From a checkpoint of a small masked spectrogram model: 12200 steps.
Rows from block 2 of the encoder of a small masked spectrogram model, named by matrix and row number. Rows with one number belong to one neuron. Each number is 500 + 25 x the weight over its row's rms, rounded and kept within 0 to 999. All counts start at 0. Numbers have three digits each.
After each neuron's rows are labels from the 100 clips, of 14976, where the neuron reaches its highest value: "lies over" is the class under the peak. Only what is clearly more common there than usual is listed. The data: tunes sung on syllables by a formant synthesiser. In brackets: how many of the 100.
# fc1: MLP up (encoder.blocks.2.mlp.fc1.weight, 512x256), inputs 172-255
# fc2: MLP down (encoder.blocks.2.mlp.fc2.weight, 256x512, transposed), outputs 172-255

fc1.404:555485516486472474511471464525474477490526502507509531544492493493484531457445542505480495522496529545446499529487485488509501507502518503497448529507524456480500523507488503552482568467521495517488508537422461521512515496510486472523500505491472525478
fc2.404:470505501480493517460544465497522507471516504538490496500474552515503494491516501522514538521497502523466470527523538502529514489519483483481492542509480453517520455508511476515538519470496472527486458537462476488487528500548460480498499468472505493501
lies over: /i/ (38)

fc1.336:486445537496564497511494512474518511489531484467542492528506477482526529501499511500502512494490485526516500508524470510501514510525514525447532513522500483475490475453551464491497508550508508518533478500461503514507499501497517474540497495517542470487
fc2.336:503485544521516474498468466468516474535527543479532528528537500469459534461527513484465523470466516484529493472551437494508498476515517496486500507551542495531488463527501518499539510513516527486503539502516530530504506500538448483492488535503482502446
lies over: /o/ (60)

fc1.21:516455492456514533494494429468469493532549429510531503497500495511517529471496502510536510527446492513440484519534501540469468493462461481533499521488530459479476509475517486539485527509497528499543465522478466511493470466500488513451503554522517483503
fc2.21:475482515487485549512520508474431480527508484554513504507534505515519510467443512501521491515447506520455500494524499477492489436529504478513475502545510433503469480520477517540525492500509489507528516530485489501440523492486521495493550520528528498513
lies over: /i/ (81)

fc1.123:465476513513554496508491512489476474517533499519501497516531482522504529484492461494524483471514534494485485483533500537486535494556498562448505482492508517491506461522546482462444495510483467486524493501524505513534485552468514489512536494495473503489
fc2.123:484505513485550482506537466463440496517500496512537501499484506479480535487498480505524514478517538511515497534519517509519541480519547544462506505523487477480459490530506505468504498479485505452498467525509515508465460482505487491519508468513478496498
lies over: /u/ (99)

fc1.191:486478510526533493485521475449549485519493456456460501536487514512525534483489465529485497485498494496486541513541494453514533475542502512524504482533525512486527472476506484488474458491499512510538461488514497534536498534461492446536496509494521493514
fc2.191:490520494521507481513517519492488509464507456508509520502516555525468522468477477491546522513506506522517480537472471490493483507474483498477435550534492449529511436507472521520488532477505551498496535490530488467504496512518467514484543457554461483507
lies over: /e/ (40); /i/ (34)

fc1.94:481494492506501476477549480506508493498493487495487504508521504480496484531504499517454489499518478516485468520508498486541517491509514504493536547513514484481457513511513554474487517474484475492489501505520515452554470534537474476486549514488475496471
fc2.94:489479495517500473505530490498469530481496488469534489529532481480491501528512525531501529527552459478483497525514528521527476468490525484454527489486472467503508547519534536507510478479450471481482474481469479461514554516497460515535518466510503487496
lies over: /b/ (29); /t/ (28)

fc1.283:461531477515525519484503502493512478508493489465472474492510531503494516471496509531478515518507483489519466488530469519505484553516540477485501512554502474534483478489537497523521511524537530497492492481496522496506487513486536481499479493525478497504
fc2.283:516494519479473496477466500500543508502520462513487537545512443495501487509482471501521475507496495530516512496505529528505515496456464496466484487504460457494527576509478503452505525486498476492552432495484525520464504489473508463499515503475545541502
lies over: /t/ (29)

fc1.129:522478443504525532482556484544492555517519480486469467509516478514447510482465490500478509516457509509512510515479512560502482486490522518442422491472503505509528486472523494509513482533509473506519511501500502478506490493517518515464516497509526498475
fc2.129:475528494490513480484542492511525500494496500526466513522505506495484540498528511528485496485518542482511500549474521514498518515523495539488481471474476507481499539494475427487445465543462501482489504482509505498522489549529461535466472491505494512534
lies over: /b/ (71)

fc1.475:518481525499495518495532489464531519506458471498498525514540490495495570488467501499477511530466516539502491499506478534521509484551512485466502508516503506460477482487491482462482470508490512518503513543569429487514472511510497489551493503502482526498
fc2.475:477489505514462519487533479459486473528496536514485506481478492523501469524487498477538540463498498512493523543564490498498519552527495506461517510545493468495464456523505532498490519481521501548500460549502483485493563507510558484527498497473494545528
lies over: /ɑ/ (56)

fc1.222:510522535463526495502548465518506489531508496464520473539529447536500523494483464521492507447525478511494477512539481525510517443559533504486531480477539507501470547487515475500527495522484534486448467493503511461526494476497483515513524481512486437475
fc2.222:493487480507521494486565525475475477461493493482525493474512450519548471495490475520489530517509497487459468474496552539551494500517507503492503461502535510530523513486528523499542479510457478516520447477506480521482525488504504522529511456487514452496
lies over: /b/ (96)

fc1.415:517502528466503514522521518442528516455487452539498533487499494503539549510502490502535504494505489566452463448500538475507524498512472540473453477497449509511531451523479526480506508501526496481534487461527533484522535495502509504520497479513468484491
fc2.415:487494453486515512500524511459513465526544509476472497506511503527529539444485493515492499517490437488457525500441493489510459498506501469478513514449491456452495462506535488545501524482498482555527502479500496523538493511539515504514502474481518477507
lies over: /o/ (66)

fc1.293:499528449467523490503467535519514471528513515506526475523523509512499527470513517486492489507519499529538514507461557481505496499497534425541526478517445527459491502508494504479536464485525501489500516469516502544480483480468462507496515470532533448455
fc2.293:550463528552490538477527465490502468476507498491464512454513478467498518507498513498488506497468501486508529525552506524464532492507505512481476514493497488533490481480494484504493525494540554453521487496469516524516495520459499525493489504498489518542
lies over: /ʃ/ (61)

fc1.47:516531523452520557513470492479513498478492482529520453480498480503486504477483482472533516465482531476500527534527495490489512504500538487540489571506472492469503549473544492539473520471500546524488484495488488476523496497501499491553542490473542475502
fc2.47:514512509463510489466520474475506480519491461520432501478542549516502535513530514455483560484518490495491507514538502505435489469492473505478488543477527469540493499511505491475515512469533490497483481515503494467523516509498462462487498512522530478471
lies over: /e/ (55); /i/ (38)

fc1.309:506473495567520523531532468470516516457478511531520477507521464472482511506473490467492518526468482530532500519473461467491476499495527534464483483489502502472494501523485482540479468479483498479532494529505445463491527469500488482559502489535484450492
fc2.309:475536532475486510512481483462498534480460465491512464483480506499504531493518464543510484534461471474526508504480545478459500513502512485525515503513551499517533494490491540512492532543506522499496479494493512529509436501523480527497484453499526542524
lies over: /o/ (39); /t/ (28)

fc1.161:515478488472531513517512442514504492518527465504503503536491487489515502507463519472501488480506523498464497454522499549507505473483479457476487481531525460475457499524491487523514468470501505463538488492514487501538529433533502555457535522457475507480
fc2.161:531457469501494526481509487513505499525475475545470531503522517491538526498450526537501498561469499488438511516551503523481521504511517501547499538513507482512495519512505469535485530534480469503512506502504483507499511472575495497519486498497519538506
lies over: /æ/ (50)

fc1.455:521510470481516477483488514507482489489490530464516533522484530501476487528481467471477525481489502490465534513507499499504497530523504511488526546528518530488532474488488463488494468490561505489505535508482471503470504515519499496525465484491534497530
fc2.455:522493516487539495518489496510504523491498527515509510529496571521465537472509468495503505484539438450456553447529547513510493496509498478474535543499504488493485520512481443454503467512514483546472542510534514442527502471516505508481475480516507470495
lies over: /i/ (34)

fc1.153:468472482516496524510531433502473499500470482521504521469508493494503499509497505483474499539472515481513518532455510494470537500471512468515553464489528500482488475530459523459507501531520515532527475550549473502524475499458501466500524514498487429497
fc2.153:504503497506513534494508457493510510496491519509515516481504484522495490492491496536464546496478537548574480529468531481532522473424496479506471466487518513469465512524521518498517503488520540512450508509495474497488485526518499508492470467519459453488
lies over: /u/ (31)

fc1.488:495517509489500518524523520476529507525492516478500466502511518469520515480497511517507545468504458491490500535455501502483516503499521453451539540488513503471472494470479507505536507504506570524502506460496508485468466467481503518500489470532468489481
fc2.488:469532480458502524515492510502515457476531491507489472481505503498483547504478471541484517506463498505426491516472483471493467550520504496515479514430476492492493445511494480489530524484508507510486493466504494452507498508540472492461495481518514513510
lies over: /ʃ/ (99)

fc1.265:471510464475517534514452496459506481538503486516511504506561511506473540514494516527506511505525448484498501487546468471485485502501481500490481515477552486504501505476489525502514465520535496481467511517515496493486484570513499510517490455497529500502
fc2.265:494491509492504498456496518514485493504494522493508505442552475503522521494501494524449503465506520530462469485488452487498465446503473456536524500480553533551492485496469550499514534516512523486531546511525531511501503524488514474512492489503471480476
lies over: /d/ (52)

fc1.36:480522478493525466507512509507524489559491516515507516468493505461468491488495464549498495528469483468516501479492514497484449495511525457488488512475492498509477507518518519560461496534523490513534504547515492490481513445495520469473527496518526503456
fc2.36:526506483459498504494505504503498537515437506520530474489480521500498558501491499511567468503486493475529505533484547532500497539478505484475512530535480470490525546517492536505523517494511489498508495511513526526449503467527468511503494508455463517548
lies over: silence (85)

fc1.107:490555486478471525474519488500474526523504478489483518525493457545539519484513487499506530522505484515481513454539471516518466518485469501524466521529563513521503497521516542500518491507513469515494530524465508520481465488535487492480442465513486533513
fc2.107:500526488504510544482482500508498486516492487479517498510536460488527500484495504536490545524486491476507520459523474499476474557475481467524493495491543510554470490481481533526563475477479498493501564464523492521450516490514474484484483519524494492475
lies over: /d/ (34); /b/ (31)

fc1.181:471498517523517449518543509495539510502484531514478482539452488542507508518509488496507488489458520517497524535518464491539489497529543450453493494478484504516486488529508467493468532501503495517510478481538484501533495488501475500481470506498499486528
fc2.181:463545534470498509494487475529496487481485507529490490512457506509523509503505530504549500498516485497531499461512470501490537488521505473500469485478525482453505520496476495447483559463478518465475497485541485521513465534516493509512518540524499514509
lies over: /æ/ (83)

fc1.231:471458471528521520539483506517482517452448474494534478519491548510507504453527492523515492521471484505512536513510467470455480525515476516456474463505497514513518468492465482537507484469475478497514503522525449512521524497499483465483459498487505463509
fc2.231:475493462495487447497504570489492480499489484459475499486515491474526496464503513542478501496519469500475490514498536484505458495509508513489484470510530563508494474478476519507487504553500500462494457479476500478552509506512473540516474559492498542488
lies over: /b/ (41); /t/ (41)

fc1.198:484505517479506473478486486531522519518510481512453493461472513567532504548491491485500485469481537488488510492485512509532489489518519526494484507502530487472515497499531471462472519496492473521492469529509517472499512462492572533543511513509534462551
fc2.198:518552516503532493498502494476467535507553526523510493472490531515504520485490477472500498478527454514518491527502518509461511480506509486502495538490463478494495470475471522523497522532497511489433514503510498455509536465528497517517455466536532488490
lies over: /b/ (31)

fc1.445:466461483538498506480511495505495471488530540473462482531505528481491490449470550513470514488535475512521493501489464537501464520496495477513478472518458470506519468496512485467519513527536511466538514489505516453526502464485516505486461515529466488483
fc2.445:495520490537551541486506461437543482530465490454500510501504513525479479563518489549519503523497472500524521509500499515511558515522540471480489562509484487550477498510496522506505502471499494438518479491468495503513499550485489487492516475426549527445
lies over: /ɑ/ (61)

fc1.35:527487475452510517463517503507508514483470521526506525525507487491479477505534461480493475522502500496512519539489535495477537512499450499495508496507496538524521547487559518503517528524487488481510503457509522533501477468494439562506462458488492511468
fc2.35:496526508561461505470489478490465448502496487491498474422503488510524524522473539520497534497450502507507527502530482500496514529524477502497472529461518486490484476471485490501462467521513515474493517489512487494490534511508540483444509537525500508518
lies over: /ʃ/ (62); /t/ (25)

fc1.331:486469512506468517487518527505496492470450515477480499488462475548509499500511522490498529494501481531528539466488471510525520490495546495526538474490488478512490515506456498538492467534512534497523485512504500482555521487514434486529560512510540495503
fc2.331:496496492503508520494511478485495498489499458502521464487502553505531508508502483508496504486522507513495546473501509493495439503485491519469516483526525556490492480468512476480450495513460498469483502480472451490512482495471469529520509522501475496453
lies over: /t/ (34)

fc1.378:506490483526505497464506569493507492475476472557506493498476506527494453520518499526563505522499534519458484482527493532488491513517516503518528511542456499547493506508494521468497467519516515514461499516517490460494501483471481496490519465491475481497
fc2.378:525511494519550495458524540486522470496495484507487522490488455498480479572558519500504500486451502499506509492524540521490438527530466507502505452522483537538522494516552508494493494502491519528462461462521461524467547476491503477499510479447485509486
lies over: /b/ (34)

fc1.290:468482482504493518495491466484511518548509489481520481528531419510472518476501516484514478513484482515492483506517536540507513511456476508506497493481502469502520514487512532476471506436494522532507501552527499518458525492515517453466494521489521479501
fc2.290:493488518494505511517499511534496470491472489491490512488495510511522505517520541474512538441481531512477505465555440502480468480477478520489454487543519548514495512544480520480462456485485477453519516489459513554479472541480465512543484480472484517525
lies over: /t/ (42)

fc1.310:480505508503542490521482519452493475505491502533481535520488522508507482460486486516502460539444503485510540502491501478478533525502517524466460479455504476560508471496498490534503480490505472506491447480482488469547491529507505516505438464494547519500
fc2.310:489493527495484485526479508515498480466501482508476468479492534512524502493494516455500507499509522476507501536547485463451532553512543506461510492501470538494511471539462493491517521482543523506482493499450446494485511502505465541515511510467473471481
lies over: /t/ (38); /ʃ/ (33)

fc1.426:500496485493491513495472488489464527477522526563521544461497496500484479501478511512484532513481542499533461477486501542495534475494467520495492500462490488509476475485495533452512509498505465524511554521522446542440485537521480493471533514507517505465
fc2.426:493535483475473523452535469501528493521491513509463495474526507505497478488521490454506499494478495506482442477557462507488483492518481463469496528483494466531500478544560478488525527490491462546497500528513468481498523529504484473502542493461567514501
lies over: /i/ (40)

fc1.490:561495528497509507519499507520499528500490506490500488497506487497516523513469495487522505471550502481467542483521536500430512474475508511505534481462467497511490490512514434448468487499537497528497487508478510466502529500482563504507514562531493491488
fc2.490:510504520508473511491520452520481486479501488493461487511519553538485515510497500480492511439517511510520490447545474481494531517537475517485530511518498553466488505477497492488464490523490519506498473476481505491538508498520555483529490521545466512537
lies over: /i/ (55)

fc1.58:508494531494499465497522490480512508454494495539459514504511485505459492460475499519498477496482496508548490506499552535481526490462532527518453503490494514496474509499530514530502489488489506525503485474533503519522489504524463494540506500492530500466
fc2.58:517493484521498488500512468509510466498491454523496460517517476517506498489553509495509471504512485519462504485479519509539508493526503527504501512518506502498503511444476483515457459477467525515519531519513530526482490516470458492471452511514505477491
lies over: /o/ (37)

fc1.418:515551482461490494498509477470518528517469506503479515453534452499493480479510488527565543455492485494477510490546479521526476530522504511485482467575537489492517495493471453466471539506493530525537527450494484493474508528524493519506499504540553512491
fc2.418:526469526524482509495472557506465510474460526482483481495507501477518485470480490488450459546502497528492545538493493500509574530487482472499514519503506522496502487480440475479520504493529496506545465479502469464508502515537517485510506495477452471466
lies over: /b/ (38)

fc1.376:479513511498558507496511512515462491473541509491517496507510482483508540488484520527454512498492483508466498492466477482468541460519513526512549478517510510473475555502496470507482518524530507499534526506482502455540497520490537469505500505501515537473
fc2.376:493506489570523533503465532535479509485519521511529500512473515525473503484524525513483514537473499475467526474494491499488497445449498504489504466531486481508477518538526501479532516490499515550510493468497498521520495491493490485484549473538477484432
lies over: /o/ (79)

fc1.215:522491497479506508504449490521471548502454501505508495545521491491484477487480488516456479507517494537478518470501503490555510510504559488486497500481496449471516562457538485520476477490483485501512487503529483489462500503498497477555511468480503517524
fc2.215:503482529495460496536482515507480521458488485503499498523495500505506479492492511472505475504519491515501538549474511492526548488526488503458482475507463501450532472478498468528495544511575486519506445516504504494464473513489483513493469491508509513533
lies over: /i/ (49)

fc1.84:531529521490480528497467492549495485470516533504525495479475486499503464499533491560459519471507476488505509524529501479486531545457511502514508526544501478489469508502511531487511482483497469470496491540459487551512480528499494525496511470514460507516
fc2.84:509524508478496504499461527453502538452510524490493475479482520541528494508545510455520520529498456482496504519482521522504515467506524496493497509488481469508517487533493465516529496510548496514455478478476524477503500521528500541504494482487490454478
lies over: /t/ (91)

fc1.383:523548463481487508480517463567491525482504533524569488465506515492489452525516484507515511411476457521505533481465501477527507508462475506493456444417474470480494481461509489543484511496547453524467495507509552490471510516504509464555549485490502481513
fc2.383:503525512546486512539521480519488508512535516526510520505508529461502487485482501511538485492505480482452484471507483497510503484519485552481478506476531465520509503468534477505474519566523436526536482542502509488524506473525543540537472496540486527474
lies over: /e/ (30)

fc1.364:518482501489490470469483501487458472504484541486510485469507489507498513492486515451492490540492492467469532498516530495519511528487532531511538496515515477450498513522534548524484484527514461548504556501482455487442533470545488505489529490472467478522
fc2.364:467435502485465504489507474480493499515463509499478504484528502532458488500503489490513512517517455460484520490511540515487468479482500488496499488436536464485517509518522471538522537521519507506507516542481495481502526518473538483483468478486505504499
lies over: /u/ (61)

fc1.369:508471496511478557536508487483500510486568455514524511475494519515520497481527490497494475513528483463462526501494473512513475503489491504478475506555565494515486523468475531499477500504493486495482505526521535542525496463503505508482511524485510512500
fc2.369:499543462510494469503522488489480515504565472526504525510514474500505461517521455532470480470470498507544523531550488527527530506503523477498539518504519491513493432514476519496503501519464464510517499499442509493465523454475482512531528522497490520474
lies over: /e/ (44)

fc1.454:495546518511525490464504529517479502494471490477515479502519568510511521470545527496532487494507493481515507462520523487511540483485483502523513478521494494525506540519478513529494517512498507452521545454527527527495509519531500482501529463527534498537
fc2.454:518513483470469478534476536507508538523523502446476480530493499499513491509458505493467495526515486535537507525467493509502516440506469521492454490461530444474513506516482454510519460522497487467505424519495529506468501474490539494509529498460505503488
lies over: /ʃ/ (90)

fc1.273:483479511496490510476501492506474495476512487525451483485476502547504507537507503538543500562516492539481506523518434496515460470506507495495479532495532522500495481475473532483488473512549495470501478523522536492493484530561503486516521493505490494482
fc2.273:525501474494503495485463499519491497499513483482521513506524481476517501555470500513478513514448504497497465484493526466531548584465514541523515506509526477466522528512495499527462527498472498485520480453517477517465506446498497504533490521508542520508
lies over: /m/ (28)

fc1.507:507511490502567516527499525515464457484489478523490469495493497471458539508521491505466506498501490510475464507535514476532519477479515506518481540517504494507477536454484496532481473511500513461492491516488469459517467453528505482513465467531512470503
fc2.507:492489471491504466511512478483497492511505495535501537487508502489492493503509478445465493517500507496472549533538528534522521515515503502493489525475520470502508501476522470488520527481528476467472457511450524496502492449504546533513508500512471480465
lies over: /e/ (66)

fc1.267:511496461517471492491517544504521478453507502528505531523510542521514487539471523513479493490504484459474509458530474489493539495501517531532492450502472472494466488502486462507455559473511445522504546556499481464514517553533541473519507540513531510518
fc2.267:482426501492505479501461511539506511518510502498523486503490489512502485512515537495537479475527471542515480496465484499492523553461509485453527539539471468530472484478479536508461474492508506503503449492508522503497479500456473479464543505493557499509
lies over: /u/ (48)

fc1.252:523485497531460486535516490504476510484407506512484548465499491485532514513477531499516468541524534491479513455512507445492508473531492519505517510499508466524482507498507507537533519510525490499496490505528458506462545503537521498483468513519553500537
fc2.252:522488494544503489522445485511497486507497479518490534485493493503515506488492469483514513538451486520509519495509504503472496520534519479502492507473501478506444487553571514538504457498512492503510500519487506505493491537498525461460492513482515520467
lies over: /l/ (26)

fc1.154:460531444488526528503497478495487525508496504541487488490525509492526505457510523512502490519448513514462495515547527505478425506570548515522465495495526500546502509504516490489517495472479519488472521494530542473524526528537519490471520484506467457497
fc2.154:487509489480480568449540454462520482490498477532506490462527472511469520491538507488492497435496499529493480503531523482461473502515522502493553521469498490511516473480509461464509488473470477505500491487503478465553481511507506479474519474464559479513
lies over: silence (96)

fc1.115:488480491515529532477509505500511517524452534502495446514507523457465559506511544544462474482484478493467531519521486518468507513496541493533452475487475514485436496515464490523523501523533501509489512496525483462527522517502511510522487517470516492485
fc2.115:494514501533493526474469501521457498509507480476535512499420479518501476496516501479539494546547514522516490508527527517499498521524499536464495499523495519462512514507527451486491529514510504464526451486494519527549516479531493496438505506503540506507
lies over: /ʃ/ (58)

fc1.189:492483488497482500476504531484482540519513545487489494509536555501515543510480510480459469522529455523505475466505508517474567482498485499502524520492503451486475542480479463485465518490490454531502458503513463463506518509526473518505496533510509499527
fc2.189:502490511502483525503483515521499484473511480502496490457457523522509484511509455449483444474512507485521538464492444513508513468516511511480544558502493508495474493476489517496548528510482516518530466521514518513505449511528536479461529540504509492463
lies over: /i/ (53)

fc1.255:488442507507479519513531477515539498476519512487514517531497498510493513525459472526479524541527516530510487506520475532504451473459518486523459524473447509442480539494486523519511536505516501473484490477516500484449495508512472507517519523520515441499
fc2.255:468499497499511519446539485466517445478491511522522489487529471498488523493499524486516532556479534536486503481521485485483497532471514517468506498552514497503461475489527471487458483482529504519544507455462513521431500534515438506507496483528486516496
lies over: /l/ (31)

fc1.175:526425496529477496495496528525541495511509475506455518469481462521506535472478518478515498500495493515493502505524482528458466487494501518507511498464500527519468490555482518499495451497508496491462481475548499478531466524465479494449509497509525503528
fc2.175:523514505521514464475491443487556542503529480510473559442517520502489464492509517490524559519483545498508468509530493495431468523528510457471462488430454504529467503551494474487522484499493522500481548514529486496529514520514464479433541506518558492478
lies over: /l/ (31)

fc1.66:507496487472529501482524504522495498509501497513493482499491466532523544536470512512480482462495475489474534502486536521528444488507505493520496475490481478526504527459501526454522511507489503492492489455499480481533502481489489490500518512481496488505
fc2.66:524503546534501444494496526495527513467499496502471482531474480480458502491502561527501543461492509492493500475514495493505505495505499484506486459478524516577523519473458476492504501477523466479502526522538523538488526474485479467514493474455497529517
lies over: /b/ (90)

fc1.412:534493515530509505503494465530512530513560540516476511474472512489558520497459484511535522489472479488525488526500508468498469488490518471507494486501482470500550490494513476525471499484492489475515514491462505471474506527492475499530529507509472465525
fc2.412:524518472516516553468521504530490511531504490532482452501499548460511511481510503519522516517479459472519501550509503494498512502461501495519500558495540480544505472485522544546491530502480478508529507506510519501468501461527482465557513455526495532501
lies over: /e/ (52)

fc1.157:485447502501524467504527508530486467451516535500486537481503493468498511501460472519444458514487504470502524511458492520537441552531559461511521512525534504461541463500534443480482543507492543485512457523481517483481482465531513495501537489495471462499
fc2.157:495509532523466496518480532500532496496517543539514485474460534491497486479497526513486459541491474562536516451504552491526531511501482475531499494553501521485510514496554476530475548478484490500472521497524509508507466515486459491448479477488501510489
lies over: silence (100)

fc1.375:447445469518492483495492462501487493472529539501482502494523511526499534506479467499487471499492473522497522530506532493503505500509522478515500483518527493481487507472530528471491547492517489484536527504536502488459510502508437546529516506484497521459
fc2.375:486477480492490511502509481495520490474503538509469498512495507515531448515532488522471473504487479546507484484550533492491506517512504480502496467487514503519499459538498480516481549495522531501485493498509515556483546498507451494508529534504516530519
lies over: /e/ (37)

fc1.254:449495490472537514471457505529527510526507491506503488515486467517460517468492519521498469511483511493513488502486519482485489514530448459509455471486454499498498526469534523485505520499505544465476479488527465513503496508515502503564502507480498509521
fc2.254:556530490520491524511456507492486514477477534483534525480480495476464513558544467514449532480509500526482504542505493451530472506489516542519458494521525513489497512478496450481446491503509492514510475507483477515498509513473513509440461514514506486488
lies over: /t/ (53); /ʃ/ (42)

fc1.13:501473485510542498520489486474517495488510498478514475538507517497449518479493532496536508473497510544522465498511514550509526464486521517485537514477473501480510483520528466521436514492497490511476434502532484521521503494469524485506464489504501497480
fc2.13:518470538499511502457493510538506556475474458492518470453476478483459526501526490518498532476485494492513504536512492534497458556471489522505542513497505496539491539478471513487518560492510521460504509518489537510492473502502475475485497518455473493503
lies over: silence (33)

fc1.150:512535503468483483522479494511432483490508506498550517492507526507503513481566507482500459517471564535509521487514539474492497503495511489533521484537480454475473516430503538502473529495514486474489546477532502512463434492493456546510482495507555485490
fc2.150:549498498508522537528482505530563495504501550483461501505490472504519505519491534508483496485500556505509539461485502471521506492514486431500477490497489519492522484504489467518485494471451471543531486526430501509476494522495469494521544520509464492526
lies over: /ʃ/ (54)